Rows from block 10, named by matrix and row number. Each number is 128 + 32 x the weight over the matrix's rms, rounded and kept within 0 to 255. All counts start at 0. Numbers have three digits each.
# convs0: first 3x3 conv (model.decb.0.0.convs.0.weight, 96x192x3x3), inputs 132-142, a 3x3 kernel for each
convs0.5:087154130111185142093140162126132128127142194199154118139133089123168166074139128144187080120136096080091146137158157114091168070174222194152156111136125136086095143205163136146093134162131107111118133133153113110063090110190118080074198147145121228103137094167074063255138116123134113134146133187
convs0.6:095113173136140177181179115123131116133092087155157173191118092173082096091103160091051190093075091189126131179079118176140114163118181255176153139126136125069089125243159130188162100129111158151190114194183097128158142120120128133064207074057179112120131153104168065036196098045132108116167208194
convs0.7:125096106208106093160110100142117129103116096116131107213176207184107149199087081063154171096121162103083094115243045191147114093155100166082097174172133075135097194167120146157127158100122131122086140113102148075105204133115130126116108152107119099178122151117120236152074225037122191169049157155
convs0.8:173116125171132103109110091128131140173247224104120117114151155143138123156086078150080183091112124070159119141114156072053085076063090084171194092111091073090076114129196115171120111127087093126152136132127090136111113077127115086092115139106084132149074074131151110123086091150090074083078096162
convs0.9:218100060255225165019053193185182095120120085120111078134088147192056171179153115099100076083137223095122107095122145076123137103255051125106083173147074161121098118063131108171185064095121061102193141134124108120107074105096069151149172122136170074077084141125097202112087140126102132141107209036
convs0.10:129081099255150000255109016194151154156126143119116092073149191039100139071161162086158141092104076149164148096095085031085146118099109126114134098071093143173226108088118132141165161137148098215220159178195161120135079160201162136128152166146146090106103050103127107232103128117154155163187136219
convs0.11:128118121123057111148112179109095102125116078115123118146027085116108204130133103195100113151098060118084118148046123113169151076096133191104134153175130055143173080094108174098076101138160113150135125119165142149221104126139106052098132128101139014072120052102166075067125035097110182182144079129
convs0.12:129130127147136171075049133082103090108156157091159117062162155089146168130060131113103085133090246118070160196232126115123097113173113168151160093153125181113120197183093113141095155085078101088150171150139123118106133122184141160093099069114073128137071161093160101049101115255112069039142109094
convs0.13:133148159152170149140145142059079108227160158164126091105045102117081128092080040113162137104145144111111115144139126067099136045108137173164172129100088049122072114138142096095167130114118140175126101127133121124152104107174089178199121099172121111111098108044003022046129091094114138106125150105
convs0.14:036000050133053033194221150102153178151137122127112091111051145096163139115142146056092153076149142159158176194185197195139153125149216094049091130057071096139105146063111130133174116127075149157145076102063159120068074095085105126133140137139072127099068109142208116196152171178217216143190122139
convs0.15:156134151095094129102000000164124110173153107166118089139140113104044161119115107130128168121128187082161063122099102107160237136255148169142178118136105200141131095099078129137062128096205118165124134145206133122134110094072087112071095102154140122096123100124141070079116127070104078118119174077
convs0.16:116146149100125111106147147146118119159166107152204161174131062090115106119034185077114092111112161095168079145165068157139175092195153157109109143240187147127095157144139145135151148083065116168139208213100117103109147134103122104188111136140107106074173112075255070203162197085162068184072112216
convs0.17:138133173153129142128154135134141116136133119109096070092031246072088255147186138128135228108107189148151137179060098126160102146225091175141138112132076137193153130083119143172109107129115118125101093094120048072116060075058076152148089142151123111143095060173138087139093024159032203235058241124
convs0.18:142102126112121124143188112109122157115091122153107180129104149133161107249108073175021134152044098112103096198098180157130159146160056148182174132144161154164138123200147088167175067094155105118097091153107085172138083101157125141169160156101130093052163162221153155084154000163165084096191212096
convs0.19:098062168133089109110114123097116103141153167160175201114123130097211158005134061090156090092178120075120178100133210097117173075119110134115133134147173105140059101170169105146110176162070101119154150127130102116057190121106098132121109088076074099090178112174115129142065144192135131099150107082
convs0.20:197140165076022082120096099143115149131148088166151105165177087109086154199134167127127136071126137088063164144141176147151255101119189145110109165195133173187190115180136180137091131153101158200136162136135201216136101121113122246133119119136190100168105065130164142168122140186088137245151098154
convs0.21:167102164120221255114096162172137115119082086148142193186103164100082057230053121099119101115079154130188060082136086179062175096102205141123130176128052152097073160159189113167126125076049119147126127099139128123109129158195140163134120098112137136166150123099079181080115192111126099183168164081
convs0.22:136083146163124121118129146104059080130123109155158141129255133131150148114149154227009118183114174150141099185112179151153139118137056080106115098224157076054157137238137130107143106174163154121135120106114114094118124211095076139185112107156140116000165126018171058102142196223163103091109118097
convs0.23:147146096155121079119106139112165223052164198162134141108203080091091113165080080135138145178111096151088115128162105182060037122094112147213191136111132090170139135156182141147142159116142131137119149197144126195125125141131165151077128152117076133180116073056186076052135110129219061078118087062
convs0.24:074101072237169060255202058134112161171157107121166151130160174166144114075109119107144145071149125046122166120116121051202128024211107077127119058091153128143123168147177195151147137126117152124098108165126066116099115096101119128134037126105073140129151204142120075201063132084054217110055108093
convs0.25:159170196153105000133161119081097128106129097130103113000090020038082111133070146042209146069071199123188203184173085120112141103123118123103099175137202188139158187102148142184087132116076135138175151131077121101113212039092163036152207124125103113122095130099184103123086155000114096177117211106
convs0.26:088104129134134157158155132142151113156159119196144111112221125100157138140089168111197146089139148096134162154126159120026220160038234163201195095131102101092129148133106098143099096113099105091108093097082138125108125196138078122098098093077159161142146104096085066087097172150090102176130087185
convs0.27:145145096119134124114153123224221143122085113118109120183233149118069060155140066044072131108138233119188173113117092128153145170224144131108080095140174159184175092195255112126130106137092160199182152150143117101115103168228098086211080114059151144129109118068118130182133086092121093181130147102
convs0.28:094000017081000048117078117117114150170155147136129084140255025117255145132140094243090116097177125155122117146123090105151157116100174103159185136106138148178175156134138155097132121137124176105151131110158194122144094094218120042134105152189101236203072160188098107132019167139146163104098087148
convs0.29:152099054178148079155144083116160144151143133082143119182151103112095107163186163242132128216121120144238083255225255160061099158060075139223102100147126099107000044138116070119139170150121105155158115191182102145131060098127066139085115188128089095099084074123111196139178087135219031137215161135
convs0.30:093097070121182197126136255188158138081106065118131080106113046119151122135133097082093052152176057164100121108096121113184188095203204165158102157138104136186059140211188100087073160130145200194146144169116145161108170166167114085113103110090113117092154141115189097135039076054234195240179137151
convs0.31:130155140058044086049039070133140085099118127127159135070146137058173144042094202142142143051195065096165097034122089068231187103184228095110132103085098176170162161154203125101110119140085151174080135161116116138143086120131093081124091069092139119161090132124126075110081162198037208106099124080
convs0.32:120149179065108160102000000134152149152117109127150104059131143134108084118136145117112099073137091063178093047150037038132036096051183131164129087089102057128116135112125130067173102143199171135153137152156136130114075079081108057075141137155117089127088161089063170186036102016101160057100056171
convs0.33:078172123163147090253227194100097082140139110120158152175168137178065148171120151148142150133119126194094126083142070114145101112171162132130169132164101141138117163196103127124143128148169136097124148145134129148077161097097121115064109110104119184046099149144081118126170098042135071172107110170
convs0.34:126187108160153115136143102125179117128122137151113122025156145088081255112080117093206185069223186061228188129093103156093079196036060133099108182147124073000140130140069103122108152125095110113129151149140113132137099191124111124073086109156122122129168167081059214154099110153185140155138141163
convs0.35:149196105079199142072119127137182185128160148104115154114084148153101137102162117188012067184052055108102060112110084114060117132196133105129154082042098126119194076244185108167121141100114133134084173164111112149115182255127115195146168097125123055141170202126070154137139196078093184078194201049
convs0.36:131107141127141135112215255120134138181158123128108065179154130122182184058120151087110164155110120213098169013135149075122187186147171122200098077135081111176199109126134164139106111107072093133142080158126106160096083064147137150144136101098161060199090132165125065246096111153160171104202066220
convs0.37:094150152113127199137111137092160097049116113174168103056124027181123185164093225114032187099117168086153101067089124096086079092079167089089101186204185140138141164178102129139137135104091138166162117145125140109125133150180104090107121090074176078119186091186224091147020089041112109167100077083
convs0.38:101132095108152158150131121134132142095120124081127134148122120121141132117074140154174129116011180089049151077127177172116122125084104107105108213114059170121128128096090134131057100131152120142132107124122150097135244151054137083068073098108177218107153139164147078121114102144153027080172143130
convs0.39:107095079142149116132175094115141112126145100101039055080105098102154119188125178102178107209149136147071227106134130124188119162114153121142121098089114166172189161094086163100152121180172124109129112107166130162149148090108157077130127123142148126134164110187166152097128145100093151116093080065
convs0.40:129107084132122099123137088075110149139115110038059077249127150222110184133075066099121227085075203106078119125088100255104128220066066089073113120125135118126158129137148143224178097165105125114077122129149124157133132165146099159140166155152165155123164110124069144162210074120145066062060159215
convs0.41:106131150127141154121137083120115122103109104078081101089165130103078123146187137118158101132151118070095081086127063104114116147158086081131142106096145119142165091084085175103100104077150141131100141107117107085126194095102152113134083105176104101162113094107180254074030157100131152051115255021
convs0.42:064104117107130072116081110101106161127105072162223168196134079066155159044121139155139105187172084235011161155166139173161240193075146140177089091115162073192209102109154122146149080090116134125148148179183142129188101115120119089140096161156076087057178157020165070065131128070197057113227034097
convs0.43:184203135156112150083068104134135149117103106165115164161038142214122169252164102160143160183054122114098171125065126107050164089159135132152132062127150042128120109116172137126077155173167100151145121133150142135100157106095154080110131098114103063041142248128241186244200159077204222202102106107
convs0.44:135213152072102180152189100096136136138090129165131099114058142216239106146132074181070154186041126141139146159072121048255061096151145081113130099180124160096121112188158155130156098100105087109118089062113116149133064098068097093144085091104148101113105193128147163087141103204111255084112203104
convs0.45:142129116222200167156194111118125155124090118117059075133085092156171099181095188207113094147075101082170111145159037202112251076110209132090128093050134136140145139100209091141196145062121174196131120192087138135120160174184054080105044141194154163121139050114089099106133149068192148198080155228
convs0.46:092098127055071096065077090113101095107102113119124118030019106088145198103079155116106082138087127155115091070108122097145133165166179084102119088110153123157181121126148124142125119169187190201186099129121063129152142170177119095080159147134028082054239139197176042048167219197121141116095166000
convs0.47:102074151118116123140124096157167146150109141120087139107052091136140119126116160055111243110164145062255112091141153170115078255151118125148149080046120099083109070103183126141145095111126114137086125174169127140126108144084110132163104173107097160055112153121138255083113064149133118142123223033
convs0.48:202224183131101143117133156105124101137092095096105115210213251091108077076126105115199176134098134117159126162135146140115164166126119127126116117076112130157162138125158146107101126087112155143127116144120161162131150140156116096156136148178176145202112114152106177214139083189172127206119085116
convs0.49:105134111121183151104153050154176143121119149154130148118054157103083160088150149121157149186210169170202130110118220120073255131105031102105159135143123149077032175102089148139088125142165138142123123077130133105133099103087087097083051133172118175075234086105176147088094064123075116234108140090
convs0.50:050125208019041208204157154136117099134115162117097152116116156089177111108124124112141095185172117164125136094116065136207138149138151088080165105086115123226142133118080154112097083128141155165118116125122132122127141122139214175048087094141113098205076152195090184122141143088178249075213086149
convs0.51:135100093037044110065077101132212167107116120157142129095048090075105185107102123127087194137120199107138155129147118157075172117079154109119112191151140250220121163206175130140123072135193094147130171138132180162152135214154085123106131079143108032030092105117110076130065104142120056192164111161
convs0.52:160160234076098144132137135110108111114097133125147162129059118165029080189156091122222070184191108133162088117068161139043074089116111109121137065201166091220255158142076116139077097088138146171114148120112143105118063026011124074048138201151189122075176129074124180168153092175147120027073142103
convs0.53:140136121109140147093062066154195255113133136098119088165130153104127119078140070116143138096126107213043193094189126035163060150210168177160171082073096174251255125151143122141129082076075117068107172088140134134144115102135111115134132129146153190180128102139079091090154161058094213045128174116
convs0.54:122174127157130120097092092088081123124101107115113117043167167049096133133160133207112089145167145207101083163089148218054111153127192070179159095095102106150184099085091154193149116148100149142135102142108114134117079145177046050101162152111089022109087129138184117055236028140237025134152153155
convs0.55:143105203201238215104089079122117156111078079130113149197103124148126119167119141054125076075190129080158144113096148137046118169095138111110117143126129108073099151134134134102099169113130122124065128134161094104109092105108100119097103148127177151119105166084146163149113120231150088232230085064
convs0.56:178154102122167112113137112116111145154120102121111127168152125148160138092183145056102111127165166132154157162146109075206106141193062146104092097144181137095123120052076104132154094143162096131146182189188113132140120169166184151145121135100145226156092064142031009255106132082079124122127166048
convs0.57:143155157095137157128145153190173139093113123224206131097104123110161073114097147102075079181113146160110108135187122099167084114040127110111119127134179127121076098135161148095133089151147130098120105126134074085118112089136138092128144226183139088173115156207112076013099122153089132154107099127
convs0.58:177135136109115096155194202170171177116083120078073074131157136093148118211241169192205066167100079127068085150139142083122196167080255102118157092194194137165230168198190105070141097101135147086135168156181112130062143176125101123106079132145204169125108086023108255215156149141101143140157092205
convs0.59:161102108094139129140168159118054075153096117116050095184154106228120062091095132157039110109153166088255178145106129153190131072145152200158147172101131167200138133140134160117132143119155090107104098133126119208117073144180129205178104109128110107087143070051123124066241115237150124099052013129
convs0.60:167122127098122097066092139158137122089099099088112086115183174124162154143091077081255059065255088103177089102135099128141133123129153106064127154047123160170129108117115120086124121110142118112145125159169146156116172117122194140126148106135188141250153107199146255000105143137060254023158209086
convs0.61:160135021193135048062121215103113164123128125131157147195150113109110094138128132137106074154139115105145177082122106171136090148076189089121151095152193117088159124170111096101104136204093130153131131132130125125145084108135113095105171141115110181064099153175141108186159166101196134132074126166
convs0.62:100110132142118168122131146136106163154103147087071091208179092125174127136159127119120127117103100165104138144114105106124143217087108147161080122124093128139171153067081137130132084127192160163103138118124104096136107117102122101089062089062178233133169045167092116127130170120157096082231212160
convs0.63:105127155123124214137104181128148161139100077098031054123080103251160070041105084138185052076248150149255167116175099049161120062255130106086116078067123174100105128116137173079143134061112141111162143136161150121124126147148130147117087100143163088052184099091006079255091163090068165102060255187
convs0.64:092107123088105127255255162142125119110124107114117104201062073206096051106164083138121143165105086107149030191255131137209110121255174109145075160219135119069105127151109124094142145145086102103134194153097115105119172098059133102143146150111191099076186179119164094167157206078079176116129210199
convs0.65:060104091125240255211255218105080106199182173128132087092151091144147109126152096182102155120072163117093123098117143078150138067132126135109140146126084156173104142104131123121110113121120157167164113086101149129153118094135131113190213126135112135121115182095129115068152165171092127155103092152
convs0.66:072118234028080216125049026137128116149124093143148051072117147201116134113136154211110071091182031060226105177065140181140149156131149132130088078080103129129166099085135159102086158181126064104142135139128105126128093053217060110194130150169126053109109133043087101071092037157092102225108103248
convs0.67:072068056158062096154116076131173153117148118146134137126034239081077162131090195142182214118247154120118127179119140235117100164137106153133174158105116129085086136126087137150099140130098125104099128087059135103129079164086083148022215177138122074117179070113037183050105084150172074066116077079
convs0.68:115172136109125067043109092102093114121080096198186095229130192204190132045100161110088132066083093152169255095182137124134140077061099127131082099116112120135211127138110140179132129147074094140182120113119150182140071058065090108130153109153157225133153255102098000145138248063098125214194074149